Weights of a small model that answers yes/no questions on an image's attributes.
Model: 32-pixel images, encoder activation silu, encoder moe soft, fusion encoder layers 6, fusion encoder norm layernorm, fusion encoder activation gelu_tanh, fusion encoder moe soft.
Training: muon at rate 0.021, batches of 128.
Rows from block 4 of the image encoder of a small model that answers yes/no questions on an image's attributes, named by matrix and row number. Rows with one number belong to one neuron. Each number is 500 + 25 x the weight over its row's rms, rounded and kept within 0 to 999. All counts start at 0. Numbers have three digits each.
After each neuron's rows are labels from the 100 images, of 14976, where the neuron reaches its highest value: "lies over" is the class under the peak; "top examples" is what is common among them. Only what is clearly more common there than usual is listed. The data: made-up road signs on poles. In brackets: how many of the 100.
# fc1: MLP up (encoder.blocks.4.mlp.fc1.weight, 768x192), inputs 96-191
# fc2: MLP down (encoder.blocks.4.mlp.fc2.weight, 192x768, transposed), outputs 96-191

fc1.393:482468495512458535475491510468531484526488475449532485507488480511479457522496502492520520517487485534453516519512504513477505516519509453462532517503488524526489508509504496529507527499511545511524494517489507437514445483520512488527507504496491474540506527487471558492561502501491518495
fc2.393:451489520492545493477481470491477458495576495485482505479519516488506548485505479515530471485478503492493477504535517511470499513507470491512462492469483466521475519482517475501530447531502467533507484500461501474457519491475489519509483503463495541511457528497489518505472526494511523522
lies over: rim (66)
top examples: green face (56); struck through (39); teal rim (38)

fc1.606:493517493489501497511479480496456488487521473510529500520499453490479541461503507540517529464503450486474490535496539525488499502463530511484470541475528498461519508531507478517488518479483518496538464462519553476539510528494506470530485476518504540504519476550511466538476481508482501543
fc2.606:540485498504512516498498470517512475487492553487504496528446525473477457511486512497485468474518498525506494536508530528503480507481472503465500491505453504501516489510458505475517502483536505523481487487492459528538468491495525502543502478471510502443471590511517508501529479502505471504
lies over: face (54)
top examples: orange rim (53); orange face (29)

fc1.441:546519478510502455501549487493502494457519531521473516486476497543492487425480497476530471482495478494474485533523512484516518518483512479495530509516512525486504502524550546492494494510492496498491499516470500493493511511508551502480468489525498490517478499486511484524524475505497484459
fc2.441:450528498506534484460498476515515522515483482512539487491533535445472490526484485523501499471508462509455476498497482481485539508481493481495491543470523444493502500477481494528514531542502495500524546503530521524515485488540529540470468497476479509490492514519495549537499536496518465472
lies over: face (99)
top examples: purple face (100); circle sign (43); white rim (40)

fc1.612:458517465450500465530464479483486530511512516480474503483509501441521521504476522479476504513471487474500512508508502492527517487524508521492489485549492501491497498535529495494493489510499463503501495508472509504460580558536519497473497466512513491433473466490542454496507516470520525497
fc2.612:492463464445508509502488489519540494472482523497534463488484479495469507535505547548480489515536471490472457540540483492506537512501478485535526485513502435523486455508471520522533536504483490529515456496497501485515447535514501542488513521493453532520497521493483484530497482524490469520
lies over: symbol (86)
top examples: arrow up (30)

fc1.467:516526517531530480501508504497495510506494499504463511478500505517493490475521471490522473568542465527490520528451490499539438494485518466498496478489516506544542475492546501492533515461509469499459468480464477442511542510487508538505509489475475574480475473460531482505525453500519487476
fc2.467:547483469447483528458488489487516477492503460489457529460505467502487516518509489484512464480466532516477496496527514481508541454497470536515482487517469494431514517484514515534498501487537500474486495503539542548477520517513507513509496497457515470501479524553483547477469517522510462546
lies over: symbol (61)
top examples: blue face (41); ring (27)

fc1.422:494502478482456482556483512525480488488466510520493525485482524533533506538525554498519511518486509501521476516476487507516542549495460522482505509453510488529511523497470496497493470483494515499470490478524492487491496533501559498531455492481508514551535481504513441499442521474482486538
fc2.422:472459498496494517538551563486511469485515485514541532481496471513521506455515488448483495505488493511508522501495497458492476506455522508446531480497537495517544512478491491509480543501506492461479499534501492542454502493492508475469486507496510517527493472503475496509531521468514473518
lies over: symbol (70)
top examples: square sign (43); black face (37); white rim (32)

fc1.527:476518495502447504453525496473493496471496540524543483479518514500446482496474541540503462504503516502499522514500526475498510499497564484496517493506500494495516550543524540457482471514476461489542532509480525456477506476488528535496464528528480528483481499504497463497471509526450505476
fc2.527:533492532520511502517547494528524501503513463459482521446479478510531505532516479521516483504512462480491499492452476515542513536515485510465530515484491500476550502471496464535453512498494513535507494509498484480521500513504483504510473496494552498507496545553493497490516449475548474441
lies over: face (97)
top examples: blue face (90); circle sign (54); hexagon sign (43)

fc1.15:517507508496493503545553486481539519508490520550499468463488516488518469512510527501461486515495477460508528525525460521504506488530484518450512509501493493525512488507505480494569486506504481511462513493526493526525468488495509506469520504460456479475511474520528516541508563532545470553
fc2.15:541493569518540510503476536535475498538536504486494547504505498496457530478493480464471481439469520522530499478508523502501553513458502506478488530474551474479498508490508497534499481487508497494540449482466524510472465460519421505516504510516501493443531508506500509489464474492501486501
lies over: face (92)
top examples: black face (100)

fc1.642:492476476512488507534479533512493529526490455512552491518495469508468490505536447540505435496508479505464498496480476499485505477511530507486512456520474465482489456523514501504495556526497512474518458532521531500530500502518473494514513534477504487466479493506496485538481479518508535519
fc2.642:505510545500472502514487507497502540496527528466547530493546509506497503529452574483492502463515509503496494552544503538535478521515512521463507467506490488546509467483495475566494458538501493470523497535472478501491519509510483470499543505561484496502505478495508480442464533523466497520
lies over: symbol (26)
top examples: black rim (51); white face (35)

fc1.664:504469452552499529496545503535481484492534450481512534542482549520499462494501552479460488503516497471502486470518435469507479509539491527502524519464440519510496534540524506476494460477497482517417492480456499476503514508514483485483523500514530535537515515507512506482472512488516513508
fc2.664:530535501520494515545509510483489511496510489510483498498525535473499496510537473473476491489475489509497514535488528529512558484490483482493494504495536528497521506507515512456489525534487520501517497510467507495556477529536490470468462458497492526470492484505521461515475510513472537464
lies over: rim (65)
top examples: black rim (87); yellow face (35); orange face (30)

fc1.663:509508509468448500513494481530461495492524515468521497453504548492477522495520445539483514529511516535494560485511491553494506472510528501485494524503507479497498515495523503466504461501514501509525450536484501515473526515529529465480502512522522462461487484527506490524489467495496503485
fc2.663:488503516483506442542446487511535501474511505506536456471475500556510525534463512492532464465506526493526512516535454508539490526507512480450525534508497508511498483532498497488458528500525516507515521496517479494494533482505478509518519516517523476513517510525464525492561487497494507490
lies over: face (83)
top examples: black face (44); yellow rim (37); purple face (36)

fc1.751:478487506510511478519477512486523533484532488508490517459533432470435534512503485473477500542519482482527452480494489456453506464514491546543508500494467496529509457496502522486521498498545508474481485524511509502507486475507517489504483504523511511502495522509484466536551430485461488500
fc2.751:489538503565502461507466458501445497484502504460454502471476519486513510484478509535531513495525514507525499476519479515530520516484509446511495496523520538475504530547532545488517489513475519513513534505491545472503505475542484515506504501489514534488517493508475524466497501460523506497
lies over: rim (53)
top examples: orange rim (82); grey face (27); white face (26)

fc1.67:468523482528479519527544487503481540471510494539534515486544502465495529478495534474453537489539508503466550489554527483507539496529493538519505518492514508451513486513494494533475488522474493496475529500478506484497485504537461452452504514462524476483462519492542549494489452441492498545
fc2.67:541532513498502483544485508552472528505478487491572540471497525460490458490553491514484480503509488492513448455523456463482508489513518459481481481498476523573477472539496528516493528507493471461525505486485517546501523498442507525496488548531492517449492497500528497506516536576506512515
lies over: face (89)
top examples: black face (49); green face (42); yellow rim (32)

fc1.165:492528520487510501492506540488501508459492515480514521469531524499515483488467515524456462516516528472568493542492484510496549468497515479551464502514473505531530450477526478495454537487539487534448500520481521523520488480473507502534517537488491441493533513458540517497490520498470529489
fc2.165:493489499528489495498481504505483532492511475469501492495514489511517489500476548509524515485540522503495483472547486525481547501534459443516492483518529482476477458500514536535504503511474536476507485488520466548544451516510473473496486459469504506498482471529515505481522508501460486533
lies over: rim (68)
top examples: orange rim (95); black face (42)

fc1.507:486482496513482504496509528535508473502507490529506495471521501514507505545475481481512462499467503446474512472498515479503534498550551535511504506514487459491498469511496501481558478455492509509511550497499491517483495494453526494499486501516451526545491544480500515505504460454505504487
fc2.507:494490487535485534505511589507503520490494486508521536503504496517490532474497474491503492513472447492525510480460479513507481523514479513473537509556518507513505507479513475505488512481478488492446530507448478440488513477500490492503481506457504464485557486487492510545437514524526501500
lies over: symbol (39); rim (30)
top examples: white rim (45); black face (44)

fc1.634:519446514559510512480510531542522508501478498523514489500501467447534492492502501491516454517502519484522475446474497505512492487457493498493481499511486502484507497481478505474440496501556461478529474525487521498463478526516485500470508487523485536474465539487532471521539496491498510539
fc2.634:514536518499502492548512497494495513520464532542499514506526522507476482492539509549483546472484476533500543507504504501462488522511520513517522438510483497450522476562520510526507532510495513524502491509480478485532547483528514485483525514458457456527526469478509503458459486480482515496
lies over: symbol (33)
top examples: hexagon sign (50); yellow face (44); orange face (27)

fc1.117:465480492553477523499486506508521550491523505508517516492473484460498508509499514501514512510474505517527518522495511531463509505549490510531511494552509509550504464480491478535492470490469538465487522513466519497480481521497565507489477492485524517501468503545528478525492512488475496504
fc2.117:481442465454473502448517485498512481485489531528506464450519485483535515536483529453489523515512472493488520543503515536512491490472506500519501472457470481502493455497496546486496547516486502502521504484515514477508492526489515467503508490498523463501462540468481487476488508497509472545
lies over: symbol (73)
top examples: black face (51); purple rim (31); heart (28)

fc1.203:503526501505494441468538520476529515500462538508471449570502494489475485509483482529472536522534502487543480499481495488467501486473464515515513442528504491514532509554491540470504481465537508514489510500455487514477525496479474510466549507501470488485468517527535525485534483495465523516
fc2.203:525453504475500500532509525494493506561508474516499569478486516508465487483461430497533482452475480491441493499507488478512511532512495464460518533458516491514531543488489485532498544495484491497521498487495504505496545475515530500500530485461507501506517522457470524520450539498505528479
lies over: face (60); symbol (31)
top examples: hexagon sign (53); white face (47); pink face (27)

fc1.42:507488478504553514523505545523456535506487545557545496501538498491490525494467487498472514465502510509406531558505498516477462519535528540474488501514464492496520503467531505499505481520517481518515493494468455529564534520520482475477507477496496503499503486467493501487495470449491486519
fc2.42:473479556513510506519515585502529503514523500473509530475480511483499492507566526524491490503494499506540468463474473519527478484526521485494447490498485488542530483476485497547500467498478506484534443496485502471442475501481508502507511521553504520476500491533528503516537504600522525511
lies over: symbol (67)
top examples: square sign (48)

fc1.613:466478472491519537503511505533523506525500524491485518490485538533520504543509517511471539535504513496482455500489473499502467557499477482522459513508490467490505528450543502515454525522492445468549524507493486519517508487521529476512503515494475481515503528496538484466471533496452519557
fc2.613:496515450534481476522480472515471504508475478487537466559522482499535458517460461530476500462546515521542495470536527475479513497509532486481507514452520489441467482511445518502524459505468539503545506512553507506477486476492489521494502470483505506442482500503506521480462491480522483513
lies over: rim (72)
top examples: orange rim (82)

fc1.466:506535494499469457472486509464510518526492534498533493481528507492456478460529493436473472519491535501506532517495483504479513532545516496536478520477505491491482505470524518518471515476536536502431458495535474481461526460534527541541503523462457468479539474525454508483497530502489500517
fc2.466:522517506470487491505520470539500464492499518470488485510511483499508531531450532504469506491476505545484449479519516540507518495502495482539477501489488516501526482489490532520570453494512471513537496481526512465545469505471500511464534500509521467520510488497479492535500482498524519458
lies over: face (55)
top examples: hexagon sign (64); teal face (43); red rim (29)

fc1.682:475509513543499496489453534452517488537505529475510512476550505504516464516466517525531495492535496492470529477523502523535509494518473574513467446488491457476515520481512491490560501471497514483439500512515471515513466495450491483561500499513493520499521488527490525501493522486528472507
fc2.682:545474500508486482501488494504499490529501501497518496488515484529479524535502477429527500466491478496521462499510523477461489512543552515502558506472528520500504470480502511500523495505473494481434564463517476528489505504519515506482508491483538484445511514509458479453527504494475475495
lies over: face (96)
top examples: red face (75); circle sign (45)

fc1.607:497490536512503499503483501528509510502466544477532512453518473514486502535467480506515512488533494495500482468486478442479510511541571453451531495540472493534518538511469467478538539551456507453506481504493481515483478509504539503477482503537518483488527513475479497503530484544493516500
fc2.607:529532495480485496494521510517472468467575480518497468490486527517523499472485481480486498466483491473476521495523500510527500483497435510492476445529526494543515491488515521530480479472493516492481500507496476513527541484496557524508510473484489499486529504519493530493481447481481492464
lies over: rim (41)
top examples: white rim (77)

fc1.759:508494470506470464438495494497514502481523483546504525503515485501533524529442499532480522517512469488542502473546475500507490520542518466469466489488494508485480468419456474491488511565517517513473504499495501517496518518475467525481528492496481562473550553479507500524526483498499522492
fc2.759:503465501518483463514472485537475506522493484481487504499497523480519508505505524493507488499501500493492475539511483513506494501500439528544547505488473508554504493516534494541500470498478508452489536472499452495484461510518530512560460439514579492475500479549488503469480452475491501520
lies over: face (56)
top examples: circle sign (48); white face (33); blue rim (32)

fc1.274:493457498540482505460520488459527488488485481515518470504463510492522507549444501506503510568506491522531512506522546520524537498482462513503467514493488489500511484489474519495492524455478479499492526514467502473480518469459503495510465500460516530544516509507499497506524511491492526504
fc2.274:515478470503467513486438478478516480492470468490535490485521507497471492456456516501499530501497509473509562508468506482474516493522536497490524461449501505472504524488500517490513502506489491526491475484478480528555512538478486480489521490526524485505450539489483474516456471485491525474
lies over: rim (56)
top examples: hexagon sign (71); blue rim (40); red rim (30)

fc1.214:485482450523471512476551507507479503428461546525489512477479527537483502500474532515472516550486495530471520513480529479510518510518518519494491503529502468534474479539479501531500474475486512513486489486502492499495523505472503541506469503485534516511507485506462474530484501490515517488
fc2.214:500498494493541498522519469483546487519513474499487498480586525482529545487535469502521464466494538475487477477512504504512451502503498550545482511531532545516485465439554494538477506539514525482491483531477495502533472511500504496497482490511492538485504499513500526484509531503475466468
lies over: symbol (71)
top examples: black face (49); crescent (45)

fc1.211:500458472516482476489527486494484477532480494542490480480455498516529488516515543519478466491522556514481470501494512541497508463516539532463482527517491473551488469474527516530490512475513496498503472518490505471489465502507489555461515494456447536500515506489535532524480464499482509467
fc2.211:555501481526508515529455486477479539462473502476465544517478504535487506442486496558505501489498466506519552526482505507481518496510461479476524488496500504443524500505470510487490506502496489559515523507538501507515478414522487480491506507527514486485510509530481508452492565496496472489
lies over: face (73)
top examples: orange face (43); circle sign (42); yellow face (37)

fc1.297:496522503511475551482485507518505495470532481486542534503486491526493478534501504521477468535454475479542518516495511546524484516486487501501496496546446500448470498459501500513479525506480505496521472549539520480519483492452495506488480528443480478493504478450478521525448492471502499490
fc2.297:474438505470523516563523501452477495531489491481499462458507501479474491494497526485489541498493503518525515521549526497513465495504481517531467519508503511494534497474488492473498454530526499547505518492510473532553509493501463516534511491492500466520471520468498546481527495505505494503
lies over: rim (48)
top examples: orange rim (73); red face (57); triangle sign (50)

fc1.424:558540497478469516475511536532488466478472509502528502537489517439513473522528496470523505497505505477492462524515490505461482479497460497476504485510543489513511488505504498529524467484529465495485508499469488548493498507521523516507507508506469444500537508476538523520533539524495487499
fc2.424:461517520491519489513458478471480492493523519543464508503529522485487511487486531473532491452502492481480526528477471479479519527494505471500518516511469483476424506493486530510497510507469512505505508549479525524497502539511494520520462489490523510490507491491500501493492550501486514492
lies over: face (100)
top examples: red face (61); purple face (38)

fc1.293:450539477449474481525481493490502496503494503513483530485486544491517489515534513530521523495511500467512487481461473503511464488526481507491480498548479504535519502559519494470476522477504538512498512533496490471532509556501507467464476521501458457504480507470508469483522437526447523485
fc2.293:544477498481485472507552508485477518465501508467505492514475482508507511473504550491509499496455496502465529552508440525473493500482498475518473471485558534516470472521478533509506472486516494480523484518474479530509502475496497530492497497488459507559481477490481499485483510508500504516
lies over: face (97)
top examples: orange face (99); white rim (27)

fc1.375:497532546517493484510551494520506521519456518479527514451516529476531566524501471515467561502502483533510498477520496501502480530486486502544492519530474500488511484493521511499471498504487494499497448534477499478509531510497548484497532489507507495464503538518529493522501545452504491493
fc2.375:495473527534520488503492516554487537509483496466506487460500543547495513473512494452498476531485486484519500482546499471535518461474517511544487502499502533523475500493509479481464522451481496469534434484499528531532478493525523528544489508540492487536488510489512473477515489515509508518
lies over: face (60); rim (34)
top examples: purple face (49); purple rim (49)

fc1.763:537526492484481551461469506469503489546474496539508482471493506511496536515507511499543512472512477479506484511490502480553487513512522469451493492528464480481522492455520507494482511486507498522518483494509534563476512502549486467529493446517507478535575534492529497552513500450480477463
fc2.763:538476498483500481513498533505508563511488502476489511519469506472525540511525504513522499541523533467463467504464498484496476476467455536500503491505502503510505427518500471502512499483523528501500506481489483473492515494527489513519492473539470532507523486475496512495500495505484494477
lies over: rim (67)
top examples: yellow rim (100)

fc1.110:500570473518504497485469479489493544539511487528524502476494462469498525483501525501478533573498489466504419510527516502495480520545476495478512502529508505501511496474483529509522542477493529509538497489520529521500474516530521463486481544497491486515473500488478483513528468480482501490
fc2.110:506513493488491548504488562482517516497519516491529495490528507539492554486484480488487475467502507476507527454461483489492477528519531545551505480510495516469464454551494487505519507531525502504443483532465475523515530512492493526436549493514484519477486518484509473520483511531522538542
lies over: symbol (92)
top examples: black face (59); green rim (27)

fc1.260:499507484512529484483503502478517499513472522502510504524522498479557491502504466478482496474518443559513503473534470517531471465462474495474451483475511470490530517528502484479491490521562502517519511472496509496469506483490518495526528496494495465514521457513508478500472525516512535511
fc2.260:508495456483518525480464511476481522537505485476533483533492501521526474507468489509465542546494537503502470481465469495507530550545503516500518497512497472491520502439465498499472481475545522488505463507485504476522547509485541496533514532507505489471506437505513454510530527516516509497
lies over: rim (44)
top examples: blue rim (100); square sign (48)

fc1.667:511505476477500505504452512510535454522486510437484504506467447529475512492505526503496460480493483538488506532507483533524503519501495458476479536524541511498497488509512467480490501507490516478508512531509541502534524534505551535500531504495490470482496519515445493496510488476532502514
fc2.667:461477475507514529498503499487526484510487529551483469520515478476509465507483535467522537512451483477479482525510511471492504486537496480535495475478521505517514456503452493491503492498455509553522502496534469477488476517508548490476499491458507467527517480534523549504528511510489501486
lies over: rim (73)
top examples: teal rim (81); pink face (28)

fc1.635:498539501498438482530489506485491479456474495533501525474508513524535509473481518502449517465487539486513466530513481486489505491558520517508489509464499488476478524484525544477490536488531500513507493450527477507509486472493515522507496506453496504493491510469456499477529507473495548527
fc2.635:504526509521503508465467498493490480489511475520493492495498470487488489478535538474503475483494498529513481452508490521501527478534533453508496495493506443472501470527481493546552480552504497547529470506466514504488508516502481463469468518540514530552524509502504497523502516469524511485
lies over: face (65)
top examples: hexagon sign (68); orange face (66)

fc1.566:542480451524483536533509520498501479529492472507472502523511447542494482505498549498489496497519485492528520545510493494510542501482531481513494516493487528490506481438532442486526520479503498502543496483468477534478458485525508500560511523525514521468482500479526526491491449472478486500
fc2.566:504506508483499489463482481518504472485505509513465439481506507479529493506534499473478529451508524507450509491450479521517562496499506533485501471534535479514514540483513506510507509517485524444528470528469463483523534466500511482472500509488484478528540492524461501491492519512529469495
lies over: rim (58)
top examples: red face (69); teal rim (58); struck through (50); outline: pentagon (50)

fc1.352:484504503535485526495493498482444513528515510488477478496502519514440488489498457509501496510501527472511514476562495479530511473468523487518487469488512512490552493502479499521496500469492471454454513517500506525465479514527519531483460477515542502487515491522501522517486487440483510470
fc2.352:479493510474504500513550503509529451483466496493481512500482515502489500504523481469513527500483521498490490458455527516499489488526440498454517493508513499511484537506534505511492467504478476557507509545497526515510514492466505480521507480434502523506520531484472490525524521559536477530
lies over: symbol (45)
top examples: blue face (48); crescent (26)

fc1.496:539491472496505481494512513518490444539516495487540525467483469503493466448514474486486467501489536462501497500499513545483496495487469481468495489508537495521468533485511476479530532515550520500502473540503471514523516545509515525477524476504488505469503497494546500444508451500506495490
fc2.496:509511515511478464499437512442485514505517470479514534502530496495510478516489494555458514503491456514480559515439500513509465536501563518485493497518434525470503475528539507484524479499512485502481486472531459485483512457525526552527497510479522526542504475488502508511463506496515485513
lies over: face (89)
top examples: orange face (84); circle sign (63); teal rim (29)

fc1.625:518485538507487528487524481487497505476527523494495488505470461521494517529509510534553520525552503529432514517489446475472473541514500539507459515548477484540536533472507520483486493537528493507472487446532474500525505454523503519546474537500457493533478514488461470485494484504491503520
fc2.625:506485514476525427501499497482500474489512514505492487473522505460510463494528477520531498512525552539524522492479476513503483499508519500520497542498474509492531495479472541526522516544478513490504547519497498528503504478576408445464504481515533486492527481489502507483495498476499517526
lies over: rim (38)
top examples: pink rim (71); square sign (49)

fc1.600:458501519495472523511508478515499512492514472513510476471544490551477515475492492502511474555473490484552487581500521529463516500535530507482486420482501440497533516493507523513481489493507532508504445486525495503508518517527516493526482484505507550492450506518492478529539468506524530502
fc2.600:511491491494528488478461552490484486503527498515506521499461499500530489514507459506508487496498498542522493504507484495537518491506463492483507530490468549510495493480521465499493516480503493524520531515475474497474491475489466557462521539514508516487536444465527497473500506505491433498
lies over: face (99)
top examples: blue face (100); pentagon sign (53); pink rim (35)

fc1.457:523492470460490518494534471507493507457497502502533544499517509458520487480547504561474500474521489452523518498511480485477475496483459480485495513501507544500506537498493537458488521517487504496518540465523467482516514529544552505508467479535497516511525529487542481456479516522504517476
fc2.457:504502520474514507546470512560503486522492462466493534551483550497470470485511526538461484482510492495496460470453491499504489479520530489499501516492456517484535494524494570506520487494453500544493494538485503511543497491434497479504520525445480488533461529527444477477542467490484535521
lies over: face (58)
top examples: pink face (62); red rim (31)

fc1.333:465476528498497491489453464518474537525507531511494476498489501459497502482473491542480501499478535480510487467495512515515479513536529515514488538513512443494504511493459473497527461488482491467485471483532497535500528492515490482507543498493524482481446484518565488531527487460493495544
fc2.333:486522493447517504516479517533518551490517513512527485528499537517486467506505514466479483500523486478491554472488489489527546452497503535510518445538502461523503483513531521490533523538504501504494508435504528515535503462499485474473464487471515498505491495492465530545472548485505501560
lies over: symbol (90)
top examples: arrow up (34); white face (30); yellow face (27)

fc1.289:520505529463478537499463569496480509527551473515538495495501480481480524510539487518510463520484476496558486501480499528473519491529475522428509505492494507505518505504517487541488521479464480528466515530494518498494553474496517500469511526491501541531529482494503481445515515450509468514
fc2.289:499514516505532495482517501474490529475480525475512517512469499508538540531503482489526474501491530502497497488542517461537471490474508491519535465473513500439454516484438492497513496531523512512474539475502528469476475489524518521477552514516506523527500487537493519503530489480509466447
lies over: rim (27)
top examples: yellow rim (67); square sign (50); orange face (32)

fc1.355:537511485500481541509474498457470485538503499494544516519503535536489505476520481525490494508555475501512484440512507465454515476508471487498481490511535489521499500502510520507506545490468500489485515525520507475505483484537501493539521490442479514575516506522517476474531522500466538468
fc2.355:488495518509491490497481527541542464480491476472475508459461483524506493506534533499525507478516571492460536528523469534516527511520501496516497493498511523526501532485498461492500447503510515480509489508465498521552524516445512487485502484496476458486536505512465496494490498492519484518
lies over: face (82)
top examples: orange face (38); teal face (33)

fc1.298:484515507529488505480524496480504474444477497482410509520509501512467510504532478498489530499476465520517462518471461533507462500489524497472498511529501489525518534524478482512511480529553522547529485490512567476503514505456471506500525526493475505470529521507507494508476514518506522467
fc2.298:539496481484527496490489460501488507490517472533514469515515501483517554501494529476500522552504527474489495572521492508427493499505468507490495488450523477471522552507471467518493525512483469467530551545496470495498518477457537546456511462511529490479490506504502490507533545489512510477
lies over: rim (57)
top examples: brown rim (97)

fc1.244:496496463480461472517486468545505484494498471531457488436523495483484500532477511505477454522493496469536487480483520536538480521483528494504509432518506470561497507516488512520516485469484466511510535519535496496502503516478474518499527482475530514483502480478494462517505538489515532478
fc2.244:461512448486494532468493516490541504429542505484474464518486480449505519519510503527536520558463499489533486519520475528512495485498501485536521521526512526529489474500558461543541508557499510528456461486469470563506525523511534509471521498508446502502484492503552513512465470538511502547
lies over: symbol (96)
top examples: black face (43); blue face (28)

fc1.46:514510508522493531493458498496521452495471522537496507536546422488510503528491500507476497488525527524481495439521475515515496494542483518471502500520533465508486529532501490471515540486490562518484504519464489525520497458481514503519512470496516541473488463488520500509487526492452478530
fc2.46:511523545532501504511489485429491497499522502459459522528497480458504479496479464500495469538515499492505491495482500525503541497488513506435511505503533528521494522497438521547542521497548468486488511445539460462475472494493495505504509497524465499540473530476480519535496470504537481436
lies over: face (73)
top examples: red face (33); red rim (29); white face (28)

fc1.555:524495547468485509489507533514477490519495506491508549520503507507505477478516511502532467531534511501529465533469488526502497494516523509505492512491488491509515483460461528462537497502513517471459531513483509553489525462495494504492518530510448558497523465450496435475483496546536512469
fc2.555:488505511495519502481474489459544513541492492555496462499479511481486495484494492486477521497499526479471535468472489498516503461507482543482505506463466521485504579522480477523507533496479501545519517496439520482493495482556530530471496501491506451509514509532528486500489473501496469532
lies over: rim (55)
top examples: green rim (57); triangle sign (50); blue face (45)